Rows from block 4, named by matrix and row number. Rows with one number belong to one neuron. Each number is 128 + 24 x the weight over its row's rms, rounded and kept within 0 to 255. All counts start at 0. After the name is the row's rms in percent of the matrix's.
# fc1: MLP up (model.blocks.4.mlp.fc1.weight, 960x160), inputs 0-159
# fc2: MLP down (model.blocks.4.mlp.fc2.weight, 160x960, transposed), outputs 0-159
fc1.673 121 [106  97 126  97 143 177 104 133  96 143 118 117 121 132 132 142 116  58 127 108 140  77 147  92 169 136 131 126 118 167 115 139 101 129 109 123 154 105 100 105 111 135 104  93 110  95 105 124 155 152 182  90 104 155 118 151 114 125 131 113 164 120 180  98  61 144 102 126 162 159  64 132 133 132 138 148 157 155 115 116 134 131 129 118 127 110 108 174 112 109 104 110 118  87 115 104 133  99 122 125 155 154 111 175 144 132 153 119 128 175 122 112 149 139 109 113 153 134 119 164 167 101  92 108 123 146 153 115  89 157 127 163 119 119 107 122 119 138 108 119 136 114 119 142 137 148 132 150 168 101 126 147 151 152 126 141 147 166 120 142]
fc1.674 159 [146  97 126 115 110 163 142 123 120  82 153 129 148 158 146  67 131 143 127 120 132 120 115 152 114 123 145 119 139 141 128 139 120 130 145 123 154 112  85  98 137 111 134 104 116 119 120  76 157 114 123 118 123  88 112 142 139 139 113 182 143  96 122 117 141  99 143 138 128 140 100  76 158 129  87 101 128  94  86 168 122 144 153 129 177 156 131 116 122 177 108  93  70 124 133  93 120 130 109 108 156  76 123 126 112 151 151 147 133 130 152 130 116 114 126 152 197 146 157 103 120 123 122 122 145 142 166 148 108 108  85 130 115 154 138 166 140 109 145 117 104 159 178 173 112  99 108 108 108 128 117 122 183 100 143 157 140 107 130 126]
fc1.675 034 [ 99 166 106 121 118 110 135 115  85 120 151 112  98 113 124  90 157 138 140  98 107 148 151 102 122 103 117  93 107 154 118 125  94 128 144 108 107 164  95 159 161 109 119 152 157 138  94  84 116 157 157 145 103 148 103 139 126 125  95 108 131 138 121  96 157 173 152  96 136 184 125 117 144 134 126 159 160 150 120 144 166 114 165  78 163 124 128 104 153 158  84 118 104 149 170 137 126 162 114 130 105  91 161 158 140  92  97 135 137 156 142 123 156 152 155 144 113  78 126 172  95 144 143 159 128 124  98 154 120 133 111 156 129 110 115 128 160 126 119  93 121 154 118 105 104 128 117 141 127 102 115 127 117  93 165 137 113 110  87 164]
fc1.676 143 [122  99 163 119 103 163 161 139 124 100 118 140 100 126 138 158 114 100 182 128 108 155 115  98 116 117 117 139 110 125 127  97 103 132 116 143 159 135 134  88 148 155 102 110 139  89 123 133 111 152 168 137 118  98 157  99  68 155 174 111 160 144 124 138 111 154 135 119 124 108 123 130 137 104 111 133 157 111 123 107 116 133 152 117 171 158  78 123 113 113  66 157 118 170 140 139 144 138  67 123 123 105 161 117  93 141 147  93 128 115 209 120 135 135 121 144 139 130  90 144 156 143 171 115 123 123 131 130 149 161  99 138 172 124  86 125 148 117 136 106 107 126 138 114 138 149  95 111 141 107  96 130 159  99 143 177 101 136 146 120]
fc1.677 073 [126 115 122 115 142 202 126 127 160 142 114 158 117 132 147  80 132 116 140 119 100  61 130 117 125 114 116 109  94 140 126 135 161 107 110 106 140 135  87 116 168 143 142 123 103  95 146 129 153 135 155 120 125 111 128 114 137 136 154 150 140  85 123  91 127 133 106 117 114 174 144  95 151 100 140 140 174 122 114 130 108 126 135 120 167 162 117 125 120  95 120 122  73 120 159 102 134 137 110 128 124 118 163 115  89 139  85 162 137 111 161 146 144 162 130 133 116 113 139 139 126 140  99 119 147 161 149  99  87 106 135 161 119 170 141 167 128  86 129  96 137 108 152 121 120 168 125 134 169  76 151 123 167 115 182 172 129 126  79 138]
fc1.678 102 [151 160 149 122 169  98 107 121 140 122 138 116 141 141 111 144 177 147 104 122  90 155 139 128 125 109 154 163 100 136 142 131 118 167 144 133 137  85 119 125 127 123 147 115 153  77 121 106 152 112 111  93 121 132  92 141  64  90 165 123 110 170 155 105 139 104 107 125 107  78 138 142 114 121 148 150 172 174 120 165 147  87 110 108 137 103  88 148 106 116 114 158 123 109 170 162 175 129  98 128 138 158 117 128 127  98 144 141 122 172 170 140 109 102 139 133 131  90 115 148 139 128 108 105 120 156 141 172 101 127 152  89 144 128 108 165 149 149 130 130  95 117 111 123 143  81 138 149 137 133 131 155 115 109 180 130 134 158 106 147]
fc1.679 141 [114  86 162  61 145 221 151 126 133 132 124 102 132 133 131 120 140 164 105 120 121 107 108 105  94 113 161 129 132 152 141 122  98 110 121 141 141 136 109 100 144 160 119 146 104 104 120 131 173 130 140 111 113 104 147 131 125 153 182 124 114 137 118  98 141 132 171 162 113 142 143  83 157 156 128 134 157  99 105 107 112 130 157 122 118 169 108 128 143 117 109  93  66 127 146  85  93  99 117 109 141 125 120 164 102 132 133 151 103 127 158 142 104 141 118 112 170 134 151  97 127 103 121 135 119 123 155 164 120 112  95 163 112 142 146 149 126 150 139 137 135 135 184 157 119 117 138 111 113 120  98 109 125  92 183 137 145 146 166 147]
fc1.680 030 [118 164 155 145 116 119 114 134  94 116 122 150 142 109 173 114 106  92  94 160 119 112 130 104 139 109 121 123  89 114 107 112 117 169 159  91 169 143 130 150  98 147 134 117  95 128 159 133 104 136 101  98 143 160 137 110  90 156 180 105 157 144 118 128 121 151 140 154 153  88 107 103 130 109 159 151  94  92 117 106 121 131 171 113 115  84 113 163 121 141  80  95  82 118 112 174  89  91 123  92 123  88 163  97 131  99 139 118 150 173 149 125 151 141 121 165 125  84 103 116 120 152 123 158 140 118 141  94 110 144 122 148 141 153 149 147 119 101 152 152 144 134 143 125 100 133 113 116 109  82 158 112 127 160 105 132 136 161 132 122]
fc1.681 040 [119 118  90 112 119 132 107 138 109 126 160 140 112 123 134 115 150  85 159 134 125 139 127  74 123 113 139 105 124 126  98  90 114 145 145 136 119 166 111  91 103 102 114 149 157 116 156 145 105 179 188 132  99 160 165 109  97 142 142 132 131 145 179 120  93 144 152 140 181 148  97 112 127 142 121 146 153 155 140 110 121 105 137 125 151 108 129 152 131 139  92 107  94 133 134 117 125  86  75 139 123 106 149 149 127  97 118 150 144 142 184 114 158 118 149 145 113 108 126 152 134 123 150 118 155 169 110 123 132 123 158 125 157 156  87 119 164  87 122 129 105  98 138 139 114 118 159 119 129 128 149 168 172 119 167 171 101 172  83 109]
fc1.682 073 [116 139 150 117 164 152 109 134 123 142 119 137 110 104 131 118 162 134 102 113 117 150 133 141 168  90 102 114 150 107 130 121 139  77 136 134 152 120 136 126 136 119 151 136 156 133 127  90 113 135 149  91 165 190 133 119 107 108 111 176 146 116 140  71  92  96 108 115 125 101 132 120 159 144 183 102 127 124 175 131 121  91 134 109  71  96  99 171 105 143 124 112 150 143 121 128 109  89 114 133 148  80 150 110 147  89  94  83  89 141 122 133 125 142 158  92 127 147 124 139 172 119 133 104 119 132 121 137 122  92 116 131  94 112 134 105 134 138 163 149 160 100 148 119  88  75 134 121 180  96 154 137 125 120 140 138 166 118 149 119]
fc1.683 039 [119 112 151 122 108 170 156 152 106  90 123 100 135 171 121 113 121 137 139 109 107 175 157  91 113  84 114  98  72 107 130 103 100 179 132  95 118 119 102 124 144 133 154 134 134 116 124 100 104 136 155 120 159 124 103 119 109 121 119 123 134  97 136 157 140 108 134 108 131  98 107 119 181  96 120 105 157 138  92 154 143 133 112  89 140 137  94 128  92 124 120 123 132 159 151  99 142 156 118 138 107  90 154 161 137 107 172 131 101 139 128 132 117 153 145 100 171 131 148 135 172 109 142 108 148 141 157 121 100  96 137 125 121 167 141 153 153 150 123  78 146 103 158 170 113 135  96 129 143  78 138 116 135 131 173 167 159 147  90 163]
fc1.684 146 [ 91 145 136  91 142 184 134 153 121 118 102 136 129 132 115 110 137 130 123 113 146  88 128  80 127 133 146  97 139 124  77  89 141 136 152 145 112 125 143 117 135 122 143 184 151 121 106 139 140 130 160 123 111 147 150 114  99 103 134 136 153 149 147  92 134 133 140 139 145 130 127 140 141 114 118 132 155 118 137 108 134 139 152 129 112 148 111 127  95  89 143  93 123 118 140 144  74  93  56 124 149  75 187 130  74  94 115 130 124 168 181 122 152 159 123  91 105 138 121 158 152 146 112 148 129 178 151 146 132 109 132 141 144 124 147 169 111 120 152 150 156  96 172 147 146  99 128 105 134 103 136 108 139 130 167 150 178 114  95 129]
fc1.685 127 [122 115 126 147 131 173 120 105  58 130 112  95 143 137 141  92 153 134 110 155 122 172 107 137 141 127 130  99  97 127 147 121 106 144 126 125 164 122 125 124 142 127 162 160  94 135  66  99 169 160 136  94 136 156 119 106 123 156 148 114 128  89  93 110  75 160 122  94 158 177 141  78 134 141 128 154 127  89 106 134  98 126 154 102 135 155 108 151 100 121  78 120 115 114 112 119 138 122 164 133 100 151 135 168 128 148 142 102 116 156 125 142 107 159  97 106 116 119 163  78 144 100 114 134 122 115 124 129 117 146 166 169 125 140  94 114 135 132 125 126 103 173 133 147 124 142 134 129 117 144 100 130 106 151 129 183 125 134 162 178]
fc1.686 157 [132  70 143 143 109 115 161 142 117  93 121 142 110 174 140 129 128 121 129 157 102 116 142 119 105 143 135 158  98 106 130 114 106 200 141 109 107 128 113 109 129 138 161 140 142  82 150 119 136 163 177 101 105 146 150 136  95 152 149 117 114 152 141 119 124 152 120  92 130 138 115 125 105 118 131 166 125 159 131 115 134  89 124  25 150 126 148 110  76 114 114 165 124 167 123 137 143 114 127 103 108 143 153 141 121  88 138 133 167 110 134 116 143 134 124 129 126 128 147 183 148 133 158 132 141 129 113 147 141 113 129 128 178 118 120 130 108  84 117  65  93 103 101 113 129 146 102 126 145 135 155 131 165 154 130 121 100 173 105 126]
fc1.687 119 [141 130 106 142 110 128 135 132  80 118 132 124  73 145 142 111 162  65 172 167 141 128 127 114 155 113  90  93 126 154  73 102  94 128 169 127 118 145  89 129 112 132 135 159 109 146 132 115 117 144 162 128 157 155  96 111 115 103 147 144 183 114 130 112 132 119 116 133 119 122 129 108 143 133 101 100 123 153 108 103 142 126 137  82 126  82  95 135 112 104 109 117 118 178 169 140 101  99 146 154 109 138 162 148 134  86 147 104 139 133 149 167 127 128 151 116 127  83 151 124 135 142 137 138 126 156 126 109 135  96 156 166 162 145 105 132 147 109 124 128 106 146 174 137  84 104 120 116 170 111 119 145 161 142 105 184 157 117 128 168]
fc1.688 034 [113 110 110 121 151 166 141 135 148 139 149 113  81 182 118 141 181  72 118 118 101 149 144  88 107 149  86 149 138 130 122 104  89 132 131 168 160 113 117  90 144 107 145 112 175 100 116 126 136 105 146  89 127 166 148  98 133 152 111 122 146 122 109  90 110 135 157 122 136 143 157  98 139 124 139 131 133 154 129 127 119 147 117 112 122 157  83 154  99 135 113 137  98 124 133 157 142 134 146 126 150 122 142 128  98  92 143 103  95 141 175 113 148  91 166  93 160 105 152 145 121  96 112 112 139 133 133 114 114 137 167  92 114 117 125 137 151  82  99  85 165 168 106 128 126 148 105 154 146 123 105 130 174 166 117 164 104 154 146  90]
fc1.689 160 [166 123 149 132 124 144 148 122 160 126 100 146  98 133 174 138 162 130 143 133 127 156 147 136  98 111 134 139 102 178 104 166 124 112 111 108 121 150 137 133  99 128 141 136  95 144  89  93 110 142 135 102 131 138 100 101 162 149 103 143 143 110 135 131 120 137 128 124 108  81 144 139 160 119 146 107 172 114 147  80 145 148 155  94 102  94 111 115  84 133 114 150  98 111 160 118 112 150 134 101 109 119 111 101 117 129 150 107 126  95 150 143  97 143 172 146 137 149 148 113 131 164 131 150 105 171 167 141 131  91 153 150 108 176 117 193 144 138 153 116 142 133 161 142  70  94 109 127 146 101 130 137 151  79 141 175 119 120 176 101]
fc1.690 082 [152 146 141 126 147 136 124 153 130 129 148  92 165 141 116 105 162 120 122 130  95 134 116 146 129 108 148 149 121 142 132 114 116 175 162 144 116  91 158 139 129 120 148 121 135 107 106 144 159 119  95  93 181 124 105 112 103  92 161 121 140 130 152 118  94 138 112  94 139 102 111 152 115 113 150 133 172 168 126 173 119  87 126 138 120 109  78 157 109 131 106 150 123 113 195 110 158 148 105 135 106 148 138 117 107 124 121 124  78 162 182 151 131  99 165 138  85  72 114 160 129 139  98 105 154 134 113 128  83 128 163 113 119 153 122 175 132 146 158 130 115 131 129  87 140 123 118 143 170 141 114 173 105  97 155 146 138 112 102 150]
fc1.691 107 [125  92 145 131 120 145 101 130 129  94 117 110 128 215 123  75 142 140 139 127 126 128 116 102 166 116 132  86 120 158 112 145 138 148 160 141 119 127 100 122 161 108 161  98 133 145 104 105 137  91 134  85 133 125 118 138 161 162 125 161 152 114 110 133 129 128 143 126 100 128 115  84 144 163 103 131 134 135 101 149 121 107 111  93 143 115  66 135 108 121 139 117 118 100 165  70  95 130 110 122 135  74 143 166 116 141 142 167  92 105 113 146 175 152 146  96 143 112 145 126 127  88 108 157 161 142 132 148 138 121 147 113 165 134 139 172 121 122 143 123 137 124 127 123  67 108 132 140 117 127 154 172 150 148 155 129 156 167 106 103]
fc1.692 172 [137 120 155 130  96 138 117 118 143  55  89 149 132 158 130 124 127 143 136 137  84 151 137 132 154 162  94  96 132 163  75 143  91 137 131 126 144 149 105  91 124 122 117 104 123 141  90 126 119 130 120 147 145 107 117  79 153 175 113 156 128  66 112 136 120 142 118  93 120 124  75 114 138 120 153 124 123  68  95 137 113 122 112 121 140  97 114 136 124 113 101 101 116 150 127 124 116 153 122 136 108  64 104 150 158 142 102 137 141 148 123 164 150 144 188 107 133 142  83 149 126 123 141 123 179 126 131 123 140 132 135 113 138 127 145 180 153 151 155 149 133 156 122 114 127 130 162 152 141 100 156 177 154 138 160 151  97 123 133 100]
fc1.693 087 [116 133 151 114 140 108 147 119 109  97  97 125  76 133 154 128 116 129 138 140 114 154 131 137 125 143 118 107 126 114  74  65 103 131 127 151 157 109 143  88 131 157 105 142 146 112 126 119 120 125 133 132 175 109 125 123  86 133 122 115 133 117 110 127  83 110  87  95 187 118  88  96 108 103 105 134 133 151 149 130 164 104 177  86 194 108  93 143 123 153  82 150 139 180 152 145 131 114 136 139  93 115 149 178 141  95 114 105 115 168 164 128 138 104 160  97 115  99 134 159 167 121 154 126 143 118 101 132 149 146 143 106 146 137  90 124 185 162 137 121 118 157 157 116 104 107 130 133 148 114 115 134 141 110 112 132 133 108 143 125]
fc1.694 062 [ 90 121 126  92 136 163 133 123  92 169 131 154 106 127 220 122 124 120 147 146  97 102 107 127  97 118 114  90 131 126 131 141 138 128 167 128 134 130  93  83 136 162 126 160 120 100 123 119 121 142 148 122 144 110 129 142 105 129 160 157 139 135 110 147  78 126  94 103 116 158 118  88 166 103  79 171 154 102 111 137 120 138 129 109 172 141  87 158 110 121 131 154 111 185 131  85  90  94  95 135 111 104 129 173 134  98 139  89  98 159 183 137 139 141 147 144 137 130 139 109 120 138 153 140 150 133 107 115 132 126 118 134 162 117  95 141 121 131 130  99 163 137 126 161 134 136  79 137 130 123 102 138 153 126 158 147 146 126 147 110]
fc2.673 125 [129 122 134  99 131  73 167 120 150 112 102  92 114 130 101 160 113 141 125 120 167 135 115 146 115 147 149 114 163 133 129 151 136  92 112 107 109 146 148 134 118 172  66 116 139 186 132 152 137 120 110 141 155 117 125 150 126 156 122 110 118 123 118 197 201 122 145 151 146 110 155 140 143 111 106  98 102 154 143  89 127 124 129 155 104  95 152 115 162 151 137 126 138 174 114 152 104 145 161 111 106 175 131 123 116 137 122 125 147 119 103 113  93 105 213 103 130 137 126  96 146 130 146 110 157 117 128 164 131 111 135  64 125 142 159 124 123  96 120 133 116 179 149 125 109 119 128 109 114 124 122 106 119 118 111 108 134 104 165 127]
fc2.674 164 [131 106 157 135 101 118 120 151 152 117 127 121 177 124 123 109 147 165 113 145 138 162 108 152 121 158 114 128 159 149 117 143  82  97  66 123  98 161  82 131 102 107 146 108  90 126  96 186 112 165 110 165 133 113 139 171 141 108 134 141 104 113  81 134 150  99 107 156 114 172  95 133 100 127 126 153 110 105  94 100  98 159  98 119 110 144 155 140 123 111 150  67 120 151 127 125 121 117 129 133 137 129 101 135 124 157 102 149 138  91 121 103  87 117 157 133 151 178 106 118 135 114 123 109 171  88 126 119 137 133 116 102 187  89 142 121 148 139 133 158 164 154 105 159 162 131 136 130 112 138 144 128 144 142 116 129 131 144 170 136]
fc2.675 015 [114 130 152 193 147 179 123 131 146  95 108 142 147 119  93  98 118 157 142  99 126 130 122 117 135 114  77 111 129 137 110 140 139 113 102 122 107 141 158 142 134 121 123 135  89 133 113 128 126 137 140 140 135  59 155 162  75 143 212 161 147 139 134 171 170 121  85 170 105 139 146 164 144 162  88 137 107 132 146 119  94 127  93 135  77 181 163 131 129 125 130 135 121 142 125 168 125 131  97 127 137 102 159  99 136 115 123  95 151 132 108 113 118 167 146 113 128 123 115  88 133 145 140 120 177 115  97 132 113  82 134 150  89 110 148 118 122  81 131 150 139 151 114 135 134 127 121 103 123 138 131 120 100 127 127 115 157 119 138 129]
fc2.676 149 [127 167 143 149 105 157 129 105 135  88 139 106 187 116 120 164 100 132 160 106 174 151 150 151 126 183 107 152 132 131 106 135  64 109 149 149 122 113 148 112 104 134 144 110 145  99 150 134 119 135 122 166 136 138  93 103 132 160 130 108 161 160 146 120 115 143 130 158 136 104 123 158 147 152 131 145 115 152 149  76 114 152 107 129 156 147 140 123 101 145 107 106 121  99 105 138 187 163 135 109 119 128 100 113 138 156 123  93 148 124 121  88 109  89 124 136 169 147 105 144 148  92 151  97 115 101 110  89 149 119 103 138 135 141 113 111 134 154 135 168  89 179 110 149 122 140 116 103 134 117  98 162 134 108 116 143 128 102 173  78]
fc2.677 065 [110 124 144 133 113 114 128  95 153 119 139 118 180 114 114 146 101 175 107 140 114 147  95  74  96 166 104 135 167 128 122 130  94  86 112 149  86 139 167  94 100 152 111 147 105 132 151 150  89 108 117 149  85 110 123 150 101 163 189 129 118 149 104 174 136 143 168 163 154 139 120 101  97 150  99 157 107 110 132 120 116 125 123 112 162 181 137 115 123 121 141 119 169 118 115 107 176 132 130 108 126 130 152 102 121 120 157 146 131 115 131 123 131 111  81 132 151 137 126 146 118  86 128 113 135  77 132 136 138 148 116 102 131 135 123 102 173 161 134 164 129 143  92 143 134 159 105 136 122 164 111 131 117  84 106  95 122 147 168 116]
fc2.678 099 [149 151 126 148 102 141 124 106 142  95  94 113 135 122 120 123 120 163 140 100 139 114 129 136 138 143 124  92 159 103  99 148 133  78 125 177 169 107 104 109 134 110 135 114 155 169 114 107 120 128 130 140 167 129 167 147 153 107 143 136 141 138 103 128 147 112 138 146 119 110 190  79 128 144 105 142 158  75 126 120 137 152 162 139 139 146 139 117 166 136 134 110 107 143 118 117 128 121 134 122 187 126 140 115 165 140 104 143 134 126 137 100  90 151 108  97 182 167 146  88  95 139 163 136 130 145 160 143 151 135  97 114  91 121 133 100 105 112  97 170 139 119 172 135 116 138 132  75  72 151 139  77 153 125 130 150 120  80 128 103]
fc2.679 146 [156 141 134 176  93  89 137 144 142 107 119 148 162 146  90  94 109 167 108 138 118 117  99 119 122 124 114 151 103 132  96 105 123 121 124 130 117 124 116 137 137 131 132 168 154 136 139 129  93 125  88 124 162 100 152  85 122 150  96 150 148 129 130 126 155  99 136  69 170 167  90 130 107 115  90 157  66 130 122 173 102 129 122 120 166 150 139 126 144 118  86 124 179 125 135 128 136 138 114 124  98 107 178 116 113 129  91 155 126 105 132 143 117 122 155 104 121 127 132 162 153 119 105  99 186 160 132 150 131 121 184 131 141 147 156 139 130 130 120 122  96 141  95 150 140 113 142 114 133 120 195 112 136  97  99 159 129 170 116 114]
fc2.680 011 [123 101 100 137 130 138  82 121 149 119 170 115 133 144 142 141 124 129 120 156  98 111 133 123  84 161 124 158 171 127 101 138 152 108 130 145  91 175 146 150 143 159 105 200 117  68 143 105  99  94 181 138 114 103 137 114 150 168 121 128 125 150 104 131  99 143  94 102 167 130 144 167 112 105 123  91  97 110 191 118 133 133 159 108 151 148 105 117 125 182 149 150 156 114 130 124 143 125  95 123 108 105 142 130 127  92 124 148 120 123 135 116 124 139 104 133 132  58 132 108 132 107  96 109 165  97 108  80 137 166 109 147 141 126 143 125 127 130 107 104 127 127 135 114 148 118 148 103 169 136 107 143 151 135 101 111 108 141 106 154]
fc2.681 026 [116 128 135 124 161 172 127  75 105 145 116 140 163 101 105 168 133 145 116 116 149 142 125 119 133 137 124 128 151  95 165 103 142 139 156 164  90  93 134 126 157 117 173 133 135  84 126 128 151  86 156  97 125 126 111 112 174 161 142 169 185 161 116  99 103 121 133 120 154 116 135 147 140 161 156 149 131 142 169 158 137 119 173 133 110 127 118 112 121 117 134 116 137  79 132 110 173 114 152  89 101 122 145 115  90 126 134 124 104 167 131 116  90 117 119 131 127 103 114 125 153  64 132 147  99 143  98  97 123 134 107 174 120 128 109  85 121 149 148 129 146 130 139 146 160 122 123  85 141 121  82 143 108 133 117 122 173  76 123 115]
fc2.682 063 [162 109 107 145 121 156 101 107  99 147 129  89 135 109 123 138 104 127  94 130  98 132  93  97 150 140 122 132 100 162 133 139  97 132 102 136 138 130 188 113 125 160  99 166 133 101 116 160 112 150 128 130 154 159  90 151 117 136 141 132 133  95 126 141 144 107 155 150 131 180 109  83 123 127 142 122  84 118 115  81  83 141 123 124 102 187 110 144 168 168 115 135 157 119 120 107 147 111 156 107 111 136 153 131 157 137 114 133 102 144 135 134  98 159 126 108 159  92 149 132 136  76 184 127 117 104 109 156 130 103 140 164  88 122 153 105 142 146 142 151 113 114 117 144  98 169 100  93 115 125  97 114 147 113 123 165  94 149 134 177]
fc2.683 022 [120  86 120 133 110 112 136 101 162 133 115 175 149 100 116 141  72 158 147 115 116 116 129 116 168 148 145  72 151 129 114 118 113 120 108 187 184 142 132 109 128 153  94 116 156 122 157 125 143 101 124 130 114 115 140 149 107 128 119 126 158 160 121 154 152 147 128 144  96 160 116 120 104 129 116 138  96 142  97 111  96 123  92 164 130 174 144  89 147 100 140 125 136 106  76  82 150 121 101 135 173 123 153  85 153 152 124 121 156 129 140 125 157 177 103 126 103 138 113 125 156  89 110 131 136  92 103 107 161 134 131 121 131 134 138 115 147 149 131 159 170 153  81 148 156 128 149  88 114 138  80 100 139 156 132 113 138 109 137  99]
fc2.684 156 [115 126 120  93 187 138 105 156 106 120 138 169 145 150 124 108 122 143 106 126 112  96 112 171  99 193 132 117 176 117 140 121  93 143 163 133 110  83 149 127 126 149 131 117 107 118 144 159 149 163 116 137 128 107 132 109 112 110  71 131 113 105 138 142 170 163  98 108 168 161 108 154 160  96  94 121  85  99 119 125 128 169  98 155 107 147 125 132 149  96 149  99 183 129 119 121 147 125 115 141 113 201 122 140 109 102 112 119 134 151 138 151 127 128 108 137  95 132 116 133 109 140 133 132 188 110 114 110  95 125 125  89 123 147 160 160 134 133 114 134 115 141 125 169 157 129 122 107  90 116 109  80 126 107 112 140 108 141 110 151]
fc2.685 123 [148 166  90 180 153 142 109 100 128  76 124 127  95 121 131  80 144 153 108 143 127 130 122 107 149 152  87 104 147 170  74 124 121 100 136 153 149 132 163 152 127 133 146 186 122 109  84 101 122 148 131 155 167 146 114  84 131 174 111 119 120 120 134 114 142 129 131 126 120 113 155 124 124  97 112 137 142  89 128 118 103 129 155 128 106 141 131  89 133 141 136 102 118 129 121 140 157  90 156  95 114  88 131 139 115 103 144 104 162 157 151 143  90 132 143 113 146 119 158 117 112 117 177 107 151 141 136 154 148 100 163 167  97 136 156 182 118  94 141 132 100 130 166 134 117 106 135  92 114 151  90 134 159 108 140 166  93 109 119 151]
fc2.686 171 [113  97 150 114 129 107 150 162 157 154 119 110 123 162 118 145 147 129 123 131 164 124 105 149  88 139 136 119 119 123 165 139  99 132 118 110 155 133 113  81 111 136 146 101 160 157 147 158 146 158 122 138 116 115 122 109 117  89 128 113 100 155 127 127 168 131 112 169 139 147 100  81 141 128 117 161 133 154 130 162 134 158 136 130 112 130 180  96 127 127 138 144 128 151  84 132 113 114 139 104 161 132 146 129 152 136 107 163 140  97 149 101 184 110 141 101 164 182 110 143 142 129 121 102 137 108 164 200 128 115  75 102 135  87 147 108  82 127  98 130 128 121  78 152  80 160 138  99  96 135 168 118 155 120 134  99 113 117 110 110]
fc2.687 108 [150 149 103 151 143  92  78 160 117 169 100 146 125 118 112 109 111 127 156 118 174 104 135 138 143 119 108  88 114 145  90 134 124 108 136 134 118 117 104 168 131 140 154 155 125 146 124 129 126 161 134 128 159 144  98 138 101 133 104 168 130 169 146 150 164  79 143 151 108 145 143 121 113 153  96 123  99 143 122 117 115 168 119 145 121  90 141 123 144  74 132 130 120 129 113 144 133  92 158 137 151 182 140 106 163 114 128 127 155 109 110 134  95 156 136 127 142 141 197 118 129 164 118 145 107 165 148  85 141  91 112 137  95 122 101 106 105 117 117 126 135 143 126 162 135  80 119  99 110  70 128 109 140 102 109 114 177 103 110 184]
fc2.688 016 [136  88 110 130  72 131 124 147 136 112 136 134 145 102  72 158  93 157  98 110 171 124  98 133 167 111 105 168 100 126  89 126 133 107  94 123 135 133 158 101 167 174 119 146  94 137 103 133 125 153 169 115 135  82 156 141 100 135 139 120 171 137 109 131 150 136 157 123 172 156 110  93 122 131 116 105 106 113 127 124  76 171 130 139 145 173 145 144 155 147 122 119 135 140 152 111 136  99 107 142 160 144 135 118 104 132 100 125 136 151 129  91  75 108 124 123 123 103 136 136 165 111 110 115 149 121 148 118 120 118 135 148 105 120 127 112 121 134 137 162 110 133 115 127 130 110  80 146 153 180 175  74 140 114  73 127 145 152 133 161]
fc2.689 147 [153 124 134 104 143 152 118  78 129 104 109 117 162 152 151 100 111 126 157 131 108 109 145 129 136 151 133 132 123 148  72 166 111 147 117 107 111 119 130 164 123 148 159 140 119  97 117 112 155 149 123 107 120 119 104 114 152 180 103 155 135 133 160 139 103 162  95 164 107  96  92 144 147 150 145 133 126 144 126 113 111 122 143 111  76 149 106 126  97 131 142 104 100 138 120  70 130 115 145  61 140 129 101 161 114 119 176 148 117 126 158 121 127 156 159 166 117  96 148 111  86 124 125 166 186 137 120 101 134  84 163 164 106 176 129 166 132 133 142 112 146 133 129 132  90  85 149 126 130 112 111 167 153 137 153 141 126 113 155 108]
fc2.690 077 [137 119 125 133  92 153  96 115  93  99 115 146 147 133 154 152 113 106 122 109 114 126 102 104 177 166 135  74 154 121 108 139 142  88 146 123 139 131 127 102 107 154 134 146 115 148 129 131  97 143 144 126 115 130 161 135 145 150 127 121 159 145 136 130 142 128 125 175 158 139 127  86 125 155 102 139 119  70 145 130 144 159 154 129 143 134 145 134 143 133 120 104 162 136  66 157 110 127  92  96 142 103 144 129 172 148 140 144 126 106 137 127 105 178 107  88 189 149 140 115 118 117 161 154 107 148 158 166 130 129  73 133 149 106 148 101  94 139  83 133 170 125 128 132  98 134 141  79 110 106  87  81 168 158 111 148 131 123 130 103]
fc2.691 101 [120 120 138 118 129 140 110 145 154 148 123 165 143  83 125 151 110 155 144 100 120 115 122 145 130 131 116 124 164  99 155 125  82  86  84  81 133 110 129 109  98 146 114 114 108 180 142 155 123 163 156 104 163  76 109 131 133 112 107 149 115 138 155 170 126 125 118 140 150 116 132 131 192 155 142 122 115 125 106 115 102 150 155 143 114 146 135 156 186 143 140 142 143 170 115 123 143 106 138 148 179 171 126 101 144  85 122 108 124 158 136 102 141 104 115 120 105 171 108  94 125 115 117 131 140 102 139 144 129 127 112 133 109 139 133  63 130 145  71 156 123 119 103  79 115 174 122 139 139 151 179 112 141  92 120 118 139  99 154 117]
fc2.692 168 [118  73 155 142  93 124 127 139 127 101 105 149 132 141 120 135 128 154 145 122 121 129 137 137 168 140  62 128 159 144 111 149  93 162 100 146 122 129 173 152 116 115 122  90 140 189 104 161  92 136 137 166 133  91 127  81 144 158 131 117 160 101 125 124 122 114 113 159 128 122 130  90 146 152 141 108 103  90 133 121 106 185  94 129  69 143 134 147  98 138 138 110 139 104 116 157 119 135 123  96 151 128 105 102 178 140 113 113 126 166 123 117 140 163 139  98 124 136 149 140 118 138 153  92 144 106  98 142 125 124 131 124 110  81 162 120 120 154 140 170 146 119  76 140 112 160 160 128 116 151 148 116 121 169  92 151  83 139 127 115]
fc2.693 089 [126 125 115  77 101 147 126 114 116  87 117 124 131 109 130 128 115 117  99 138 136 100 136  61 136 126 171 145 130 145 125 138 131 127  91 125 120 107 132 155 134 132 148 129 111 110 124 135 126 109 177  81 114 139 134 139 158 125 127 144 181 139 157 140 118 103 167 127  68 124 141 195 102 142  82 151 128 139 122 138 122 122 122 114 123 122 138 147  92 111 161  78 134  77 134  97 104 152 106 125 156 138  92 107 111 150 149 137 144 105 122 120 134 148  71 109 152 165 142 142 116  92 101 123 139 166 129 137 141 159 175 160 111 168 158 106 124  68 117 132 134  82 155 119 139 113 125 144 165 173 113 129 105 165 129 142 122 157 120 134]
fc2.694 067 [187 153 150 118 141 131  98 133 119  98 103 104 136 146 113 106 146 151 117 119 131 133 112 135 115 135 166  84 139 118 127 103 182 114  90 103 128 118 169 164 108 121 119 148 150 201 145 133 135 101 116 145 168 125 158 137 155 146 139 136  88 151 154 161 164  94 109 137 121 109 144 154 113 102 115  73  99 143  88 114 119  78 144 110 115  98 157 134 137 117 131 118 169 131 108 152 119 150 100 125 109 130 149 136  92 120 143 165 112 123 126 141 156 133 173  76  99 132 151 111 117 142 139 134 138 130 107 193 107 108 106 101 117 142 154 110 124 125  80 133 119 145 151 111 120 137 158  88  83 148 105 138  89 146 148 120 127 104 114 116]